config.yaml
norm: "layernorm"
patch_size: [4, 4]
width: 320
learning_rate: 0.0013
warmup_steps: 560
Rows from block 3, named by matrix and row number. Rows with one number belong to one attention dimension. Each number is 128 + 32 x the weight over its row's rms, rounded and kept within 0 to 255. All counts start at 0. After the name is the row's rms in percent of the matrix's.
# v: attention value (model.blocks.3.attn.v.weight, 288x320), inputs 0-159
# proj: attention output (model.blocks.3.attn.proj.weight, 320x288, transposed), outputs 0-159
v.246 089 [142 111 100 101 158 149 130 194 128 107  96  89 141  95 152  93 118 112  96 203  71 131 144 129 131 172 188 164 124 119 151 134 117 156 120 154  80 150 100 158 133 139  83  82 146 120 113 106 108  91 101 144 162 151 173 111 149 172 148 105  84 128 128 158 134 102 112 175 119 136 176 115 144 111  65  68 158 142 155 171 162  89 135  76 129 119 114 124 136 115 147 115  76 152 133 163 155  82 135 160 104 110 179 135 104  46 150 136 114 107  94 138 107  83 202 160  80  56 130  84 148 129 140 141  94 103 169 163  99  92  95 124 156 129 148 120 177  95 128 125  76  85 132 132 142 134 148 110 173 190  81 126 169 171 155 161 153 148 192 100]
proj.246 095 [ 80 157  97  77 144 116 150 194 138 112 111  84 128 169 201 127  91 129  94  90 138 135 128 167  51 148  99  96 149 140 152  98 128 140 133 176  49 154 125 123 119  42 130 152 137  92 141 101 156 104 101 149  62 129  95 138  71 105 106 157 152 120 150 154 114 146 139 116 164 125 123 121 104 140 127 151 115 129 110  67 122  46  80  88  97 131 150 127 113 181  80 112 130 140 149 102 120 136 167 151  94 111 118 143 113 138 134 110 105 205 134 130 141 138 116 124 148 167 164 108 136 138 125 125 176 104 122 109 167 167 141  97 112 115 116  82 189 152 114   7 126 118 119 181 180 159  96 133  56 115 160  66 118  30 145 104 127 116 142 119]
v.247 090 [134  94 119  63 173 103 182 123  66 135 129 150 116 178 156 114 150 119 183 145 118  99 186 118  96 114 100 132 123 113 109 110 140 171 142 129 114 168  96 148 122  90 173 157 139  92 101 130 143 140 137  79 133 152 129 135 189 149 183  33 112 123 180  90  76 158 105 162 193 159 127 116 180 159  88 155 165 167 119 127 129 139 113 102 177 125 115  93 160 116 179 119 146 104 142 162  89  96 107 135 173 145 174 143 105 151  85 173 130  90 188  97  85 118 179 141 103 143  66  89 186  93 153 131 105  91 110 133 145  93 125 134 122 147 118 114 130 109 132 134 102 130 119 131 157 140 133 136 117 203 119 160 141  75 148  79 136 125 163 105]
proj.247 089 [154 185 118  85  67 135 101 162 123 152 185 117 172  81 144 142 152  98 101 115 122 216 114 129 135 148 166 140 115 123 184 142 107 129 127 155 138 104 146 133 153  84  70 101 177 111 209 124 124 117 124 150 170 135 130 203 137 151  83 102 110 103 110 119  77 134 154 163 121 107 183 170  93 117 153 186 148  93 137 107 121 109  95 124 127 114 159 200 103 125 100 189 150 116 107  52 124 134 137 129 125 136 155 136 133 153 115 121  91 151 147 130 129 126 150  93 113 124 107 147 123 150 126 132 151 122 165 109 166 177 153 123 132 133 189 113 171 157 174 131  60 119 102 132 135 107 128 142 153 210 108  74 193  82 162 102  89 138 186 141]
v.248 101 [133 131 130  74  95 128 156 188  89 119 154 141  96  95 139 117 145 100 128 136  65 201 160 113 173  96 134 115 161 138 138 106 172 141  59 178  94 143 141 110 151 141 163 142 130 101 191  71 117 139  97 171 100 180 120 122 123  57 128 117 135 121 116 157  93 114  85  80 173 120 110 130 142 214 140 115 152  90 127 116 135 144 142 132 139  75  50  49 165 110 136 122 109 140 117 120 191 153  74 135 124  70 117 137 122 207 117 124 162 137 160  97  93 168 150 194 143 166 113 179 179 122 172 164  93  99 109 123 150 103 164 161 139 132 124 134 112  96 127 100 117 102 226 129 106 162 112 207 103 134 108 180 110 126  77 149 146 144 144 132]
proj.248 109 [ 93 119 139  54  68 115  54 139 170  89  94 169 122 130 127 156 119 141 109 159 135 152 123 162  99  72 126 102 140  62 103 174 162 111 141 109 120 101 144 196 122 141 100 122 151 143  91 151 160 112 146 165 119 142 128 120  92 162 158 104 108 169 197 166 170 121 144 143 147 155 140 146 156 104 102 182 104  68 134 110 141  93 118  66 117 144 165 126 181 143 130 120  84 129 119 140 113 134 109 108 126 189  88 109  89 151  84 127 127 133 103 106 134 103 167  68  60  78  94  87 223 158 136 100 146 145 185 106 175 159  64 137 140 178 157 180 151  82 108 171 156 140  60 131 173 108 167  69 121 160 106 173 157 137 115 121 162 134 120 126]
v.249 089 [144 111  96  83 110 108 215 156 123 117 142 139 127 117 182  98 112  80 153 141 160 154  53 120 122 108 117  95  89  75 158 146  88 148  93 183 104 157 174 130 128  60 141 109 148 138  96  89 114  72 122  62 137 100 105 143 109 137 161  96  73 147 106 170 209  99  87 109 141 151 172 103 117 108 101 128 112  58 127  62 101 135 150 111 119 122 164  95 110 120  95 131 136 171 167 143 112  72 120  72 238 131 165 180  99  95 125 122 103 140 124 142 180 114  81 149 109  71 159 180 125 154 181 178 100 101 160 144 118 124 121 129 109 104 112 145 122  87 155 156 105 124  82 138 161 133 107 104  75 169 136 125 171 157 109 144 154 142 117 122]
proj.249 088 [149 164  98 111  87 133  81 147 132 143  71 104 116 155 111  92 161 137  69  97 147 171  73 137 107 151 164 132 160 212 168 157 121  67 145 132 121 103  94 111  94 144 102  90 152 171 134  97 168 211  82 178 139 113 155 169 136 116 131 114 183  87 131 142 143 143 199  66 144 119 132 111 118 150 112 127 167 153 165  73 140 105 111 139 170 111  72 109 126 114 139 110 155  98  98 140 149 132 122 154  82 144 129 125 150 187 147 133 119 173  58 166 195 101 126 113 133 193 120  79 131 154 112  72 103  50 203  56 136 126 190  81 107 105 134 126 107 130 160 114 163 143  81 124 160 129 150  99  67 107 162 170 139 131 133  85 101 107 123 101]
v.250 097 [ 99 148 189 161  47 169 120  89 132 123 199 192  86 175  70 140 132 159 175 111 120 128 159 119 151 168 102 156  70 203 107  85 103 144 141 124 154 147 103  99 127 136 142 110 112 141 142 142  77 154 112 150  82 116 132 125 178 115 112 165 168 112 163  86 125 139 117 144 164 146 121 102 102 140 131 129 154 162 213 156 106 152 111 176 111 150 133 127 114 128 142  36 119 134  89 130 203 149 136 175  99 129  79  91 160 146 144 105 121 149 141 140 103 164 172 131 141 177 136 195  93 115 117 136 122 159 112 191  98 158 156 110 132  99 111 139  67 110 126 126 155 203 138 135 112 129 163 120 150 115 177  71 118 123  77 109 142  84  55 129]
proj.250 102 [120 103 116 138  93 128 115 105  66 112  73  73 119 105 128 116 117 157 130 179 183 121 158 123 141  65 116 133 148  80 138 106 104 113 106 130 117  83 142 116 135 165 112 151 105 165 146 174 102  79  97 142 135 134 144 125 132 105 121  87 125 122 114 101 136 155  87 136 124 149 161 101 139 166  91 114 129 146  97 166 162 164 125 180  81 119 166 112 154 116 145  69 117 190 155 136 106  88 124 154 130 133 146 154 108 133 132  88 212  16 110  94  91  60 101 109 176  46 120 122 119 112 124 127 149 178  80 164 109 169 136 140 157  97 103 159  67 120 152 193 148 125 139 137  91  81 168 138 124 121 138 167 114 189 147 215 154 113 169 169]
v.251 098 [139  53 128  87 109 181 140 145 128 117 136 134  94 127 115  90 131 198 101  59 107 160  89 150 137 114 110 104  92 145 156 108 139  79 152 121 146  94 102 180 118 130 106 100 106 164 143 103 102 105  89 170  68 106 146 163 157 136 110 183 138 172 132 147 116 132 130 112  71  89 173 102 100 176 151 100 128 125 161 126 127 164 143 184  75 159  42  20 139 107 132 173 149 136 142  85 177  89 105 121 173 146 174 132 131 199 221 136 134 177 121 141 147  95 108 113 111  92 100 119 171 173 170 153  85  96 182  85 127 148 182  73 123  88 133 110 168 121 124 145 152 149 157 126 158 102 114 142  91 190 117 109 144 160 151 132 156 155 108 130]
proj.251 098 [188 162 154  82 184 141 163  78 141 158 129 118 130 152  96 131  79  91 242 126 135 109 219 182 116 157 178 104 133 143 142 112 224 135  97 123 199 147 151 120 154 157  81 132 141 133 138 207 147 157 111 114 168  91  71  92 169 181  82 167 109 131 144 144  96 120 137 116  85 124 173 125 133 140 185 111 115 136  89 108 155  59 143 105 114  70 133 137 104 131 148 177 118  66 140  88  85  57 136  68 141 166 165 145  97 130 105 108 171 136 171 138 133 157 131 123  99 182 143 118 154 113 148 133  99 151  74 146 149 196 122 150 183 139 187  73 148 109  78 156 163 150 119 123 141 152 184 122  74 164 158 142 100 115 104  84 124 111 147 110]
v.252 094 [178 168 133 139 168 129  81  92 160 133 132 138 102 123 128 142 144 120 126 128 135 164 116  90 142 134 113 177 119 184 124 142 128 115  87 118 129  81 113 128 170 137  80 110  57  99 162 121 137 100  86 177 110 141 159 101 118 121  97 148 135 152 149 130 131 100 149  81  60 210 105 149 120 122 134 117 191 137  87 153 124 209 165 122  67 117 162 175 193 132  93  55 163 123  75 149 117 137  87 163 103  79  99 116 114 120  77 146 101 150 123 121 117  92 120 160  94 216 151 155 174 110  55 113 133 129 122 131  82 145 183 107 142 116 167  31 162 123  96  82 121 117 145 111 105  62 140 146  89  68 147 126 119 125 187 140 117 166  88 131]
proj.252 100 [ 93 124  99 203 165 139 130 111  92 115 152 178 140 125 168  89 117 101 140 140  93 106 157 137 152 154 120 167  98 184  86 158 122 144 135  29 132 110 109 148 157  98 200 128 145 119 182 159  99 137 133 129 107 166 120 134  78 114 151 177 104 124 120  82 103 111  86 125 163  94 141  92 180 107 123  86 135 151  92 138 118 170  97 134 176 138 123  41 154 139 153 128 108 125 140 137 142 164 119 136 143 107 176  67 101 140 140 161 170  79 132 112 101 138 163  74 201 113 160 143 114 113 136 193 149 159 155  89 124 126 119 142 125 100 162 159  76 116 126  99 179 112 107 101  44  94 153 129 192 119  83  68 131 120  86 217 166 136 107 123]
v.253 096 [142 127 112 187 122 127 120 178 175 187 133  59 104 128 135  83 119 128 153 105 117 115 173 149 167 115 131  90 135 140 177 133 154 135  82 150 175 125 166  90 154  85 153 133 105 173 158  51 162 129 179 150  87 143 126 160 113 111 104 162 183 125  85 169 172 153  93 106  84 121 139 128 112 119 192 114 139 149 102  94 149  60 122 133 140  88  91 103 103 139 164 181 117 168 113  86 190 157 173  91 163 155 121 108 129 144 153 129 120 206 110 130 136 116 142 149 109  78 217 179 155 119 189 169 120 104 129 132 116 126 108  81 158 185  68 164 123 145 132  93 130 161 133  65  71 144  81 142 146 163 124 118  91 177 153 134 139 112  98 130]
proj.253 093 [172  96 134  99 127 131 199  99 136  88 117 119 106 115  74  69 151 115  82  80 147 120 114 122 103 160 114 152 129 167 144 162  74 129 106 118 102 165  87 140 190 123 131 126  64 126 111 131 151 116 149 110 168 129  68  66  57  90 147 120 142 134 144  99 120  96 146 142 133 181  97  82 193 129 193 198 149 120 148 117 155  89 114 187 135  84 115 135 176 115  86  89 175 185 126 143 110 101 153 141  87 157  61  91  95 135 117 118 127 128 159 135 194 100  99 130 161 116 115  99 152 131 130  86  58 167 116  71 135 155 143  74  86  74 136  76 133  98 112 158 112 142 104 150 150 107 126 111 121 134 140 176  89 165 121  83 128 114 109 103]
v.254 092 [169 176 124 124 132 114  90 155 142 104 147 137  71 102 140  57 113 154 124 114 148 159 144 110 107 109  89 178  53 148 121  81 140 148 128 150 128  61 138 129 132 134 115  89 142 182 130 115  64 196 138  73 107 172 115  86 113 136 106 144 156 117  67  87 174 140  97 125  99 189  93 108 136 168 220 103 146 140 147 124 143 157 147 177  77 146 139 109 137 127 142 126 132 163 102 121 141 159 128  64 172  63 122 109 147 138  26 155 122 145 132  85 116 100 105 138  89 159 134 111 123 116 123 143 171 159  97 156  28 107 113 151 107 119 162 123 151  99  89  82 106 107 141 112 120  86 104 157 129 105 115 122 116  91 126 134 118 115  81 139]
proj.254 097 [136 163 120 124 106 167 134 164 137 142 142 121 147 116  99 152 171 128 109 129 105 150 106 147 109 101 107 124  89  77 133 177 127 102 172 160  85  86  79 126 129 101 191 168 145 140 152 128 163 177  75 149 132 142 168 181 142 150 119 147 113 149 134 124  75 114 140 135 172  82 124 104 155  68 144 147 182 107 140 167  82  96 119 147  72 126 144 167 103 123 152 110 129 154  75 137 120  87 143  98 164 118 124 129  95 157 158  86 156  52 158  95 167  87 178 117 134 102 121 134 137 134 142 143 112 150 127  52 146 111 119 168 111 133 128 125  76  78 139  92 109 179 128  60 133 115 174 153  92 136 149 125  97  82  80  91 227 137  97  46]
v.255 094 [186  46 147 124 206  85 106 140 107 128 132 126 140 110  75 126 139  49 122 126 102 171 146  90 140 110 126 154 102 160 130  94 100 205 101  74  95 136  89 130  90 144 107 134  94 105 121 174 120  58 115 118 187 154 154  98 133 159  78 118 135 103 133 145 114 147 113 148 112 140  85 185 173 162  56 167 179 151 119 107 147 124 103 145  76 201 107 219 169 127  94 107 123 150 120 153 141  80  95 130 178 165  96 176 132 100  83 134 158 132 139 119  74 204 147 150 198 154 145 101  98 124 115  83 122 118 172 110 144 137 145 110 127 120 118 142 125 159  78 206 117 141 131  91 116 157 168  92 167 138 115 145 191 157  85 146 144 134 116 139]
proj.255 098 [125 208 133 163 102 185 103  93 133 108 166 189 130 147 157 152 115  97 118 145 142 144 148 140 160 115 147 172 138 170 128  65 105  93 183 119  96 153 174 166  98  79  83 164 121 158 209 132 106  77 102 118 111 130 153 125 126 155 141  96 150  96 134  75 140 162 101 197 138 203 162 150 137  96 202  94 136 194 122 145 148 137  85  73 117 159  60 113 187 159 139 139 144 140 152 110 128 148 136 142 117 124 180 169 145 174 171 104  81 121 162 105 108 112 125  40  92 139 129 156 107 141 108 160 176 164  73 109  97  87 119 134  66  99 196 147 143 126 138  77 148 154 139 146  39 114 120 133 152 114 153  72 216 113 106 130 133 111 167 143]